Rows from block 3 of the image encoder of a small image captioner, named by matrix and row number. Rows with one number within an expert belong to one neuron, the router's apart. Each number is 500 + 50 x the weight over its row's rms, rounded and kept within 0 to 999. All counts start at 0. Numbers have three digits each. After the name is the row's rms in percent of the matrix's.
After each expert's rows are labels from the 100 images, of 14976, where the router gives the expert most weight on average: "responds to" is what is common among them. Only what is clearly more common there than usual is listed. The data: rendered dice on a table.
# router: slot weights (encoder.blocks.3.mlp.router.weight, 16x128, trained with AdamW), inputs 64-127
# up: expert up (encoder.blocks.3.mlp.up, 16x64x128), inputs 64-127
# down: expert down (encoder.blocks.3.mlp.down, 16x128x64, transposed), outputs 64-127

# expert 1
router.1 100:555453488460526446461468458432478435479575434543493544493542395458557495559552550491575521499485599531442538468538519512458527471456501500444447504578520419475535519447576551491465459530438421
up.2 098:585487469547484472526432558483509509518446485559452537567567488464462470514517444521507512526538591538452480506519339571507521501499430466506543460530452539569440486470425479537495491425574483
down.2 094:551586517508524467459530492491433462519542489500508514453428529537503557429439478468467396401486399555564513414500623502520573473521531484504541500452497459430591482597542561477486499557497521
up.3 110:487449566491568481392533453419490497561450478529452520546538469492466489531447424482576508462478494534559520544505505415458473547334519524451486424554464459493495557472463421526489518472483485
down.3 103:433543443523498593503495436500504531499475461474515438407472562492469544528498535446494463467519391500402537490484533493524539445568500410466531554406594507485496486553582563473556510515521550
up.4 093:531520532495520549582510515453456504525535517537511429498475463553632472531485436581585389549503459396517538485507390562454528441500526533481575520469460567484470445525537475508498471519504463
down.4 091:477541485587446437522482505544500509513475530492488529475516589387425569501535598476456587547473478489474567492450455407622517459515537517449439542534575433521528498518453561446512493525508498
up.5 092:500557497528614553537506493538491566478456497483464552533510391553587493553458478548530410524556615497557416429486451471464560508536500557533520494527568478566445446545445584526535433548493545
down.5 095:411455483577494434524588538564467486538506450436487516559472506473491553488541557453576550486427323457617527556514465505501506498518508502513547540595490518464505501521419440490511545489537409
up.6 112:563496480455538477410509491511438493457451547588543540526423456536454419486522513568400471483584493602604434529472584630554433533534468483548528491399463498491489540437447462574514511488563474
down.6 116:390466516536426472558508515530581472518456489509516445507520536467508523469471452500613558534461601370445549524542394437442549462460529598535428580528456498463496462515493444430374486524523551
up.7 108:588512559524515569590536459543433536508460479525457520453507431515512500528429495522578429447498492548485473529368514543468524535568463441510477537523525454534453570490613501456493500440465554
down.7 105:446468500497479488490405488489586451416507558516563527588441531495448516537546482466526485559502523490567535545548465496574540469456512503489502527484500529400600505473448522544569566493442585
responds to: red die

# expert 8
router.8 080:552444451445590456588432520538512498519445539509511448472451533508420601552515601564510501574567563456510593533470547457513534537541506455491441551514453442434568510518444478493559500608440517
up.2 129:564451531568473400499504455554445468477498520477490536492622458503590491529457491487500455484462570483500470454480464568519434499474477469544519534436576551613409545492434494473382588486471454
down.2 123:472522479459519586470445550549593493547510480524565513555393475479506593433524417471386550429551396549461563574538461474480543499499498558507502505589423418424551480579526545523543532534559559
up.3 085:448489531518505520480540442466466466507533505439545570533585509574377457472411576387513547408452589509416493492494421494464458562439484459399465516517476541456482529480534427539574451542473513
down.3 101:648465590485518478421523524507461518515466522575534502474419513488479458618502428609444529537519425431545453461470599512477520451497482565526492473457480493547444401496429498471527504498533470
up.4 114:485466429563527541652463465447514484493533560463511467563535531511431459517527474465537543470584592490517451503514565470535499445425489457503512546509542451521535461515451425506458471486502519
down.4 112:530494531564452534460464503495443550497476423579542503477533466549560530461500533520471492462471439456427513444460466533521562592554519579422482475500544598441490526455572575533467516526635504
up.5 110:532381376491506477547463460500450539485410545483442531507448495522486547594433550552493441445555475546569466462492544455439581509500453560489487452472511574519472458496486546577534468558520534
down.5 115:424544500497392514390549511541487505529473387548511552458439509460508433431572458544499495532408560515403511588469474557529481441523439493517492491492497498533470496542546511502507571577444433
up.6 114:518426438567558606607471553499451554482462480469552488478539473518476469542413476628494500507507416571578534460495550420472600482497540528445530504522444529588516475490566440350519552561470449
down.6 099:480546464455495406388497500515578467448495521478416446464479495484565536496535553471538484517521560452513507586489469569499400534565349520459507509444483503326455516524462601606487422511414521
up.7 111:478412530570588501527575445446491501422516529562570454575395545427527526508454483531459533425465537523538486583552446529528607524421540425573472545401485429482506554498466515569497491570517454
down.7 101:516615516534391546438465545503547561593552509458482613510523475516506528496592412502544507564545457444497476427437566494501405557547452603484489540543480563560485546558569444495498515516446501
responds to: dice: one; black die

# expert 2
router.2 107:612574520513424432539467408501456472485605493547565501480537454465565437473484514496533504570455578504524491431441558486511553494510481468463413500558505438531483547448493565419522562481534535
up.2 109:478489491471511533383546615556573589397605534510471560556461559522509419592565465599453522449570505536509482492500570575520419562504525496516392555511530525549501433489442460473488466526448466
down.2 099:496542429487475445552533435437484409526454563501523516495532495457533571451506448392489488517486477466511544556631428415524557517482544534516554437562414537443502601444527550479525607488592427
up.3 093:422515486457481456432579521493502464567474490584419447581517601560492513582512549528579509538488415532503492419404549456514443526495469500488507477526445428513494472439564407548574520474477432
down.3 097:481463477531567506498433500571504519447497494505537476424553519502503535399415399405459516467539632504451516596606412531516525562461478526473566549508603567538510482607488536467444518527461596
up.4 111:624487454492506471520487480516466430445419377518506560458511570490478483555483416420470375449464472527452523496447499551499475458508409542502641531505536525534473452549428434478578492549487498
down.4 112:474532541523557538486508600474557564510579498460530447531499463574490531483493499567559556557499448456546528506510494448476477464353513508554438442531524481467422460503516499505428547470512514
up.5 106:456441508522538503529541523483550348487519538489514485439486517489494462472490500550516507517544490556461475438446516522445569513493430578553488490531436494395541482545515444482559602404529460
down.5 103:552535477508463504501433568409451610480496513503485474490498465509495526429402549435501443481436532461516483449529484469548501526518564453480563536472417477507449453426506545632452443534374451
up.6 095:497569506473575487439598528431550523559486487527519505436604404485514495566442518397492472540490595512476484433432482518421463493480398568514504601478501521465545457528534492545522522487529488
down.6 097:520491539579489552601507433521521558450511574544415551571461548460497472527531520590512483475495414483498549485469560494491489484539552417437484455526545439470472494506433539476519532526444604
up.7 103:443600502507381467410494562544580483400473461500481486520516498444480495560595541438392500458504460478466531529469456520570432444607418524498461539495618598461495506587557504478513536489506478
down.7 111:534503520554492472571606508435443530594520511575581532538496466562614560513483460533555532599548539526490500522533550515466543535442503498529458488548364366554516539416498558606525533455516513
responds to: dice: three; red die; blue die

# expert 15
router.15 081:406457410558454428444444479474471463489445518529414438468448540470502424474455521483430491472479386494616547511583576439473525525458540495437572526547456486532538429568417462575448488507490568
up.2 095:571559514447536512495498494523536474549451560493398535526490518480469546549522555461402503485459459449455448498519514535484561440495487532435525499525558470479498485477556515369531570457492569
down.2 095:565503514405479437509462493473525570453550526378510517521502485562556541509496467558572519527471540522526554602472499477525420520492485474548473546551542496509578419527534485652535486528454451
up.3 100:481590501484510502633510482574459506426532530523584332492559441509526540553553396483531434423514583514509454425449522489525525439468519533499533416375464471531415573460432520453483495476400524
down.3 103:536445497480546521434463554463517481510480627546483642459479446474460538455468604500452472498558434555448516514596508549429464509532466490443518637535594475471543444465574514543511499531502536
up.4 100:544532499436470434545552418541469437460437428477464445534510455512456515514532507459500525449555506626535556509461382545474530514472488547455462525538539375419562455543490566428395531538526641
down.4 096:473513481543520601493404574438526525531545521492501521569428604485489443409443538529467467519507538388464465479497543439576453541562531488501488488591487592520536514484484514596634516495438386
up.5 102:515568507475493495412449543532460627513521556488571518463477488456544453492561518484573487566501487460485521496525519490493411489417513435579536461491572474549548542485469476518518465471495480
down.5 099:409420440658480560596500454519526451504515514535537528547494428530458504510472580496466462449524471532558484502546463528508583515549546506450541543507459570445490515475553528456482558537510541
up.6 106:450570428448539514579520414472441490562481452505477509419558429580524539509482515479517562487588537462578598570474538506463501475556577483495455427461482462500530568444464439444454476526446499
down.6 102:527420464543532467527461531552407518452491525507528544589524558384518507450544492564528458472369464509433443420541525512505495522426530466465589540502517479481512535563507607523517542508556476
up.7 110:500488532427534447553527433485549493580508453484554423512556398492539430549501590468484454428534604473539536557443566514525475503496543549436537529478481563433471467499459477504493439479362543
down.7 102:561499529534487474555527552578470538431426502498434541540459552468443502510444422549550555531506398483439444496513400531477523494502473452569460489533514433526541491574480527512480526587611464
responds to: dice: one

# expert 4
router.4 131:590445503565454471535561455420469444578432438565513487511569455571437517475421502546584552429534505442417570467537431415501560581567525460423522485488500537515527457491463477503512536494527510
up.2 083:465603486532554428541511546485466538410499561610584611416447503479480488495407524485513523538430565535599572488578513564482514407537432433561539498550551428469449503492532554528466488460489413
down.2 095:519481513570586449502591531488539527526555505454523491508531504454465537482379476457567499473607439461432515593498572456447495510503599497465524484425463529519452515576502570507523398555503496
up.3 092:558496477377560521445612563556497532572556462563651500501465459472545499480465438444594540416493364519447467493403451502402521540520546498586486433531535512485464533581519468491504485547486415
down.3 091:453467465635544503508516559501518477489442479472505465517610470442435467470580501560570431535521492473504535495488499483641524532518512419472398513561459571578512544552427546432597507456416531
up.4 097:576460506496493525478665507529484533486445562499560475546535521488453542533460567413539447452497514487444528533493602517484451487580449532391477548438564464467555525477582401515476467488509504
down.4 099:410562466544520433543453432476525512513491471532519507481495542551531411502548505531518586587548478469519490439465470551528548530539535483514508372579485533544553474536474604501383588469536600
up.5 087:502510463514554459540445529535511406489526506518508552477399545527531440369576481481542510527540454542479553483417451482548504513487436507583454356495389469566501440441478491475474487440542476
down.5 104:473537508583484557491518484472542459504519446523509453543474378531425467574457479384509494455450492413487478576492568520526455430533577457538524503517517499503421413567540527612470436396483498
up.6 090:397477505526457486387513504477536468439450462452433537469445435530444438469527434492505511567487552455549469479458472521455540513427488448425546472584393416478467479511421596564478512535578444
down.6 091:567504439486526538555532533515408492560470537561490480499529549386508537433551618448464515472571490546494591607521447481545522464517463518482543538371541440471545463469479506560530513478449583
up.7 111:475554470488488536514475560491543623602547499470450415505495493487498561522515554433503444402529556452621539519429573475513514613542422572519460484492445529460480531498495434523537479494463469
down.7 102:533497564498446580434568463518449427450460506582584538484492524470521464476564503557567589581475431411401476504518519462448450468439529498476443429540580382549495623504467446470459553545461516
responds to: dice: three; yellow die; grey die; orange die

# expert 6
router.6 110:557553591490577566555493466548434427470581492456486491535417487466611477533444464525487453507551628525470522544493465531494545491415413568516425456486491533501392565400544547414471558482543554
up.2 108:436532537554509522475478483461568510497481437506458502567591408477580482472451464551528582496453559492468503465378446480505486468484538530503498519493560440495468590574440391429482534545487441
down.2 110:545453401497530522507464417523413503459545534598550517575411554484495569502482512492414482487508404481556450539558558558539439452489562409482483500540469585466521476399562527499496454538464530
up.3 109:478575467524490588490451491495438545493503511442491484517547510459486446467531605519464540474460415591599435458532419496545476527546499513527490491552495522570525505465392468555484534532543520
down.3 101:532444483530452515481581481471490532563429488507484595512493473490564548528488389531534454487524498478531532513459535480525454416318488515515568457554447493523483581483493513492529477458575427
up.4 088:530507531383463539590538378460473474478500533507505479469504445513381510500520534525441454457496517462566423644507521526506455514501475502496416565530440549449417572537453582512518508428482514
down.4 090:493477471633564530422522571517509540560523495448505484502534566525592524505520494581520477555509507510467551383443500465447558504500515503511552506530569467521521462513532445483499497622573557
up.5 108:400527476565515581510509510402392534501529496498503514522506484450438506452511520527499448414505525399438441477493477435414499590459545491450507521492526441538544540420577514489451511453449525
down.5 106:580464512424536465534428449559523480434438528559481512472423500497470461569553531488593500611465489537499530448524536546521494464503470531478531555473459497511508463615516578503522440521413535
up.6 103:493428439473449470444453439530489478582492550533505446536481526465454469442586485525544545377466450531424436576394574558492555567547484578482424481391518468484467441583581502553451537588481496
down.6 103:562564586604490497552549552533531466472473528516473579419520465564490444530450511463496557522470535464534520487570588486429530596557519511500567511589612420485550577441432453417489506577495598
up.7 110:493512514558553497441494488514495427511577459571466552541524475502561454470589554549420503493488365543442435530561526519564570536424437455504476521530416510480506410508546409471490440565486481
down.7 105:484472506480476583489495478522520446582424556404462449487449498465445503476446505435551532530527589473543506509510411533395467479591639497541526518523496502541469551416498540514490531470529442
responds to: dice: three; yellow die; orange die; green die

# expert 7
router.7 088:439561505535397511498496446457509455490563410443477476549496463526524588544452466561470565446535566577451497493487505541495583563518419509412415406556538526517381480454533469437499528445488410
up.2 092:491502549508546522463516494540523473555491394554530508568585463445512561468502495505497445594468445476460497425471391501557558541435585467509491484576662459553513599504558589522521382540483573
down.2 086:568461509490481605490497542503408482511492606446487493534462564611540401565417505523553468432575548622537481552472619501540518504573439569471502553466494538498477453565406442455515596521415500
up.3 112:553663468483507533347458485478338538541497425525521507596558441564593445460534505470450507553484518484514454543585540510520473518483501503494470578440447554478467510513450497582552462519422436
down.3 106:469441515420395540526501569589643560477509575539539505447442588457420525556459487572469494528515418522567524517482448487493571514545509515509509470518448472577501537492457588519473548452521576
up.4 112:544582542373573492518472620652463456496450462532408514512576544560508474499535530436482534547524522477567509546420495482347447472457408426542474457508459418536461433437585522554469487519572449
down.4 100:446382525625477526514563401450567559528558449464580514510473558495490501565528475596493451513474423477462457551524425494576517548517541595453461520542476555470493625529394495494449547471374593
up.5 103:478517482412486524453440447583452426517474467486458429463554580438511474474445530554485393452445569448362551479496443491497495469520480514554481445519406483557467456444537540446449512486532486
down.5 095:544526541590510485433539506413511583523490502565511511531422461482484539502461446459513574566516496590599440507514559492499553559620525456417429600521484452480493471516553402462505500479504527
up.6 099:536458455520549441381563616573491524421537510543514504507392559549445441600503523471509493546577480491438533535444614441484418477522549545525517604481496445488461462466488459505482430459530507
down.6 100:458536545516463521603490404451455565553496486489428461484619446486600536501488443526489546586450435524577480515554459529496509554424541461475571454525475541554512468545561556462503510513518555
up.7 078:595580508455470508535551465439597530512532560459535508507532495541515473523437410517536464490461414478468520523507513464605466574566491538556475551495482507455448450562434498585537518499535616
down.7 100:506473576522557576553469519440416566567450504520506388388487532418445496515460522486517560483528485493546483542504543486476467482492478449613584498502477445533501417392469527484560417552509455
responds to: dice: one; total: 1; total: 2

# expert 3
router.3 077:476578517568537511549550582452487501506566452618524495480447421417500515576548486406488565517494522545449533551481423496452508454524410429528488411505491536507515482563572564412445496519518541
up.2 102:491519530473466465539462544513490579479432464509414444541525440472515540519541553527572496517524460542534481469517494507531490559506508467520497446542420510475535430466568430506413357437466496
down.2 099:590525511520482545446508561564389464527552508473534488537478571508511467554457471470394529473496497484488505515510547462455554486473532485510458596388477505497521561575412517548481607554517551
up.3 110:479451439435517528468461494430544474518515506571475535486400376455411523485519451528461466546535593488492422495504586500449494499478429510436570562587499425499515489495525563583554337491446457
down.3 102:439454556555483442458540484527488484466461507506497398584604540501589446504475549508528534519542430482509587498518449501483497463492608457591435473465427554513496458483461475507423607517528540
up.4 100:501485525408536527515579445537556543523542561540436476463582513541505513447443563545537502442490466434493544532509514482480484563560561484466496436507447438507477545453399524324451469498492524
down.4 097:488553515493479538503428532515485519518416462451518534462467513446517471516562499477512475507512530569478489529545466507497501426558422461467475579497552543465514457532638484558484597465562515
up.5 104:554528581522482488488488499485442499516524385534510464426506546517488543512637457529512450593531451536504537472492526415420563561454446513396580415582544444538502483555461585552442481543423510
down.5 099:472476382447529566494501434522613508520404561404544554556472451530456451471464484524435556459489580467501498504490578592571472439491501506538415570473436559487450524476504421491595460572489497
up.6 100:496489500424533557543474512476444451588537372524468511469435506570421600474465450444570515440400504540474510533439500449536597580501476511503547375483501532494506572507560538376429437513477520
down.6 095:478571514585499460445469491576594527450509591417537417554498436374479423497538559572506463548583529509522461486510532555494497420558539507502474615516679464425453463515468397587568477488537508
up.7 111:580485497516473520579513483416575438473482562577537497549506489506404477424470439478554589438479501457492515532491424581571559477533449518487530571569544562484595461568497477513405488561500586
down.7 115:467518483495599537383510507546410564554501474416427474552526526561505501465489549427423430527433451492549504400511539459505455512438575489566563455485484353511418502482566503501543519509421446
responds to: teal die

# expert 0
router.0 097:503527510555542488570436460489431426531506404502589565468528407497582459568460446432524492530497482516491442423497522543541593454510466464538386490538465547443465464460437598525557563519542509
up.2 085:500493528510521550531496547558526527484525501426443570417510491636578454469483603511516485410527551522490549464536443445505458519601512508446520573566565413518499441494538445528453535420515582
down.2 093:515520442477493465511517470499509547466502586498576491499447503376413498543521444482482615569517475537526508436423589545498554514402493473502510536489411596494519564428449545471562418549562417
up.3 102:479462478568437521435546470498392525533537422464483587420433500543530358467576588502504506534444519538520545477607472594479473511564463521493427553438466539503473492513517447474425512474499432
down.3 108:451514575416590468561502573537527477446491544474491413532571577489514550458392422532428465477560478505511395489453459453524469503447591595437506444460452527553548464491463497529607528448548551
up.4 120:545574526471609467577465504564459534434533554554571443413573453517443499475449496438524481602541480516564458540559542467462502498525408577535475455572503509518513553516436528498504542495485490
down.4 114:451430440542399531475553475452525506591527371431487556560555527539554507511545463586503542449538539436448586511507507505550486563462589415468448560462469459473486453465582392456502485512475513
up.5 086:462445355494495472480527493450527447507482490485547437499508553492469488486516587510591553496469575488493471514476520446440550493570498531550566470485515533480472366373571434494501491566454563
down.5 084:460513568510618496511549490514529480631548568507505444453534442486445494481463478480443490530530486556543427487576404604534542511521436447515404504506458446466529534466473601486496524534450428
up.6 103:569597482580496504476464411538494607427468444489492606442521512426538407451466400510504546533530531425503529511513397444568517481473509518480485481479481476431472563520495486613474530469504375
down.6 105:555413496500465499461510541503490417475547503548515426522513489519433505523455508556451472496437488516472453572396555549508507472486460529565464477522584511510548469575541553479561501522461606
up.7 099:465390499486472492561452561582480462493508520407481460478534510399477512511543566634510474452609438576575467491513479538450433422542526544491523490442480542587520458472533463504499426505516441
down.7 108:553570427552533501471539469437497527444450553462516547485445561566519438397439516433511505546459541429522551543432552552508547526552566495531504549466547533435485594557456517531491595494507571
responds to: dice: three; green die; teal die

# expert 10
router.10 109:590546541562434521531492393389472566500572416441556581564538402509474445512453506512570538439489526551523457436424465449548508527517434456422456528553528543524453497410438596458480499408555448
up.2 106:487449439524553493489511352502513465532528510419564590482445565534467526585490464560413535559466461453395477553514493454515428518517480571427415539497513464389475385519478497529523531411486495
down.2 104:520448480468381530536480532488556525484488508426408448477576464461491496511544559523588437374559514479559499487547477443448509521493510419564480460501565519496480532493461451490513508568556521
up.3 104:533453613537521475468447496442473495474451461526542489496406524537449470538528510568505551534494440537551484371525497541482486480522406366525459432469433520483508541553464504578445458542444450
down.3 103:524491468446504446473568491575499508541493553471499534517552539500595605460496467522425492501500545483442470531467559393529490506535597631504483542484484555583542478526539442580513510484584507
up.4 087:532508507369576534586415486591513511531468456432545562514458576540551490524537540515483470408588469524561514533455546466456564409492540512531550527481508431389494561561421539491406482476387528
down.4 093:528533459571396497503501566447535453364429549547489492516547464489552503477488527523485546508390430545499503480474430501540464564431505467503416477458436545571572401435539492490573408550566445
up.5 093:462477533505616463503541569444439470445527568483516511469549507476516464474517533610491538589549522610516464538573500520476488469515492595537421590497486430542448516541473484577523462552511631
down.5 089:511544457509348541519434465537511505549458547490456482482507389484485517446437545459499448391485491459585489475453469463486514526529538468482564423451445523519466434399452538485512485451506436
up.6 114:580532531491596421488474462472498617561494408448546428509560432431468504440500504503480507475472484597652462502444538482510593454441460512549461479546512468486501492511447487376438544462554498
down.6 107:388486407538445592462457510511550418475534554546492550454466501510501474475588564476494476502525552460391503507445412460522451548528567477446493486538485534531484491406644521569494537467450497
up.7 094:465528561498559513534416587420584488498380417486454596537517480483481531428521529469475573484538464534384480545466520518540542500422408488520521444563520526499465531451515488451535425516510509
down.7 089:485532417436494476508570401559470615423569556611499429470540542499498434489467482588509472516468520491614467546431478524448510438477508463535480582490536442608546503535499528521448456470501585
responds to: dice: three; purple die

# expert 14
router.14 113:523524437506399605495461539435521501546457598546555471573453450413417478411512547539538460482548507525466498459449561496452466559527445476428428399557591467525557512497591445510490485493513413
up.2 100:538426545430536496559579518466520478492492585573477481557402530548564475532486535414510525522516539613459495442494460560414566509462518453518443476513489585499419530541494461499528529605521527
down.2 104:439532375548410442437458487520527560539518531467539516463553509608434486490498383526515544485466459464566448538569496476584543532541488636484439590464506464537534552558467570474532473432427456
up.3 119:517583602479522481441623522570445461490506548592462458512435445422461532446518488487483461535455496580560447417405533605509537550485460479490475449515446434615514474495468521431413568443414528
down.3 111:462525462498532521545441400574552539566490472406565546456572521576477477454528570563530505501508457567531545617583480485572481490528500564516507568497448558419505514552485538551477464523542568
up.4 095:557518468598467467528551584502384450527487463394573394384463457491573562508524475504497471523548475530524527546517505571581622525551527512506513423588462470520433545522515452495519500426495546
down.4 087:533558550499570441496499545496505492494514500410435505540550527550475523436452544483508529571513457530539494559569507497511416502463487438491538641380460476416558536588461550506441521574543399
up.5 104:511534490531525383541450428396425570480518437514463446560467613542467469483524452491543461489488514545501452534552510412482519510448521557526533510516572507578505512441545485473531549532467513
down.5 091:523490473519502632472519571512523502474501421544515440491414396473526497449582468451520597467473548475486505498487554540537453419498583423483543469453425471454495417581490441562464361465477488
up.6 100:530500418474428508500523391508507590529442596502486463428528418519498544464499548457457450465490592539508422520522559480556487606510472504491391520505575469591449604554551536457452530451509511
down.6 103:506540495577437467472439490491430421449514315453487491509486544488498499496509453487518560517473452436486538490493405532498582430464494534489475489535447514453500540477478459496469479490474480
up.7 108:510442516493548376572474499489554512482466489565478477524487528449496475501506546472513593513381403562511514541479542461499424579451512569456503544480405599558545503540517535512568452552505528
down.7 103:466583487575473544522534448509513528442487421491513414463396436546516507440500463425516378579506488445487476539542420586552476422459479462556578557440548486461522545508398483563517569567533499
responds to: dice: one

# expert 12
router.12 097:510566464459579474479485572519534573412435461544456476458400561557510522529530510568509440539526491415519500406500404498473510480496520535495494587568473456439558568527438562421594560511511413
up.2 119:466477556429496498496524499521458479512428459406449582533484482487561575536501548482428602436588549520543555450565447491507557554521545467475400492471490480503583522577420428491529523492444477
down.2 109:489524491560533491429455492464507526500575581528574532543479497534489458441524521559509475440388414470505550485534553511517386465484480506511508584486570465568404454432505543564427560604500516
up.3 090:577523560540574477501478493459493468470486530406513551550550470485574492590519404472477543478564514586514436441520557418518442477450563411453499527507581455447544435440415530506427561497468490
down.3 096:487481471521425591488445499568460517498567469570442489450455416506498474405496530449495487412443484502433543481436503545480528539536501521491484478502473565531492562504611488559475502450667619
up.4 096:495582411497468461422563477420507510469530631547509553462506501473438547485499431452478520490546517502492568579523579442594455542490451442483585426599466472514495548502569568516484459473438532
down.4 102:552529551444512509616595498518471478370477505484568514530553585502540466512534474483474569485398451450496511481559476547424412445549490571423448547454445581453525566535410497501474588608556510
up.5 079:497527488549495468543500518454504438597493470535532521454523435449541470596530441448584504584555526549432510548485521519584484500508444577479490569505530495481483459447556434511536525491592372
down.5 082:480529610506580536518601519551524489443404634504474493530510567495528502482515480531470537478471525488506390511513515588483471525573516501443506491537482444397425560515452560499560578458429532
up.6 097:528407615543543413454529508568511394525560602406544448520512457527518469525536442604496525527522480537542422504493536569517455593607541426557539475434482539467537482450564436528489503453505411
down.6 092:531490448419426557537435470533475559438487423620435464494465506486502549477384534421471505461487533432509558491546463488511524398387529532483400448580514471435529528517466517428496449558503547
up.7 096:414488482441503538514484516522590524500569605475526541440505474493462518513430527518618593486542555470558486574541510415442473546558558461480484539457482578529541453441559440346540417426620520
down.7 098:607527473540601450473511425493459511499460534518451510537579499537571571458521490504466450593466500627493525424490457501532509462416494565569515470504434461444500505532557590527503546556512492
responds to: dice: one

# expert 9
router.9 083:486553477473473441511551558573514414546413440498582424398518603448490519552507496513440524449567544496434462602438491533530478513443548548558471425435537508508494463526533445474508471558429460
up.2 114:561527469451485471483536444413550451560474548512549494373534506458495473593516371526462511507576547564531544596460468454508499420466579497517566444468520490499548533449458425480573545627391422
down.2 114:404515428590478482448445492538487490399496431511464461639465547554541574465488532555551542472411487393501454395519517508532419570481430487421413550547482516487517488483592582467454447445558576
up.3 090:560463587445491530466481498563487567491459540454478537571497608485497472472524583377473549522530462470483457464421587484573580479429506550503476544604531500412524463537439525548555446480581410
down.3 080:536514450524552463637558585486448527524518506493487469495569518500492392592530456515450564478368545503558406503444492451503482506516501341597523437474513562529550531474549448661514584476417477
up.4 089:513568493501593546489458480437559536506461457438480485530509435498493389491533484475498468452616517477430472570552530477500541494565485562442532551549527554541460526479482585495495567412491493
down.4 096:537505530504449482494548577536504547502519519534517467469511479518458558458429463495561504549438519546534512489439482542464513523451488492526480516482560503486484437503512565519535376605626502
up.5 104:455657387443440503482535449458504550491504511618558544483505537542568517564467380457587574498576508538541555563509499527515499495482537443514445478437575553429455539474452437476430537423475455
down.5 101:551363507517525546528423527543453422459482428456510551545540380457489471412530581579471407497428487488517466431520494483418569440561480526471484531571459423498483562528515609487486475539517523
up.6 101:477482623587454546541466434420536513511468517476596502545427575613496500500470444512535384496517491560500490423498546539518561493470516410539513431460525415465526452520461571408486518447557534
down.6 101:550499424537507544440457523565433418399537491469521547347582536375483539430531515471488550529478579567469495509546452521434487535502600576482463583525459519494474529469538498593454465568492455
up.7 111:546423484511507550441520578580444458504474462434449544502488475535533494451515509513504476512467524499506524444446549498419549457482551511462471490598475479452499614504483520469436546443410543
down.7 110:518519466520537442608494384449493577415473551511535493515534426456451487551522465515461499469488442541520507528500489485572529534518465530486517546497425532531467416458565538579500507612545482
responds to: dice: one

# expert 11
router.11 102:546551481481359603539537470465474547530585480541533418548498499458554486524425488436469557456539466563489524475427523503422478559477518475546412453524578551504456544424567493570435469448509493
up.2 088:391547449460538432543504428506496472515542527459548476463509564508453501489508471451484468492380557621489409490482479495496501512483609388475446512485462484567494403539464491493598475485546518
down.2 087:526468474494464456540415559506489507477452499561517521495488432518575466554459565546427542498551488457538529418599529506557508454505420616457578501435507473429474633466488534429479484509386425
up.3 113:486504540424573543513486480570458494612492479583473530448452479616534478520510444473526568478465456477439558513448458567448503432539459439496395606521499472525470520488486596619500569454453561
down.3 114:525533471571438504544485492534525522485557555474623566513565536460462468508460536506466466522521548568507406502528513354533440544482545554469560418513507505463498508485510458408501430505537479
up.4 097:445552535544492493463517474536518454596556573569446473405505503451453599455469477497482434498440558482479481447482508485416585538608530503512524474462514528433457523558526530563578482472449576
down.4 095:502504500600544517573372452560500542446513385508517532464557542485477461521481465488564525397489539559539563483486526462607490514418438583592497487581571484546550475486447538382532495507504458
up.5 093:496563460466464502554453485521462496512451419441570539411497524581429515554491609463428576512560460454470533560438514470539520607523411562436553543616504609499407488456545499598466508531446390
down.5 087:475583504449535505412534544541492586569589472538432525525452368377474501421397354521516436448518522491476519472521501498434437447437502508446450475445580464510538474444537503479482529494556509
up.6 094:466510540533479504475470562555552515395467543441538581454437506436539510524554552490484465421587527561519522472437533469454479466474546498503487603561446544512534528529418581493572500488486486
down.6 104:518513508593457473559527467499492469488349497430492572584502562565573518531526401486525517545399490442500464493546456566541528603406430513475493471500512468462463552499547470481490481513611578
up.7 113:509426478522358526536465543490562567553539522453457478609565531449496494566493510402623468457458473492541472500486578486472500392490522481536443487497592475512471455595453421495505516525498508
down.7 114:481504462539497510440531413559434433386451465458501557482506522482513541436413504507455510492454558488479478469485400479568548589459478514581576525547408545478482569433582567469484600492529487
responds to: dice: one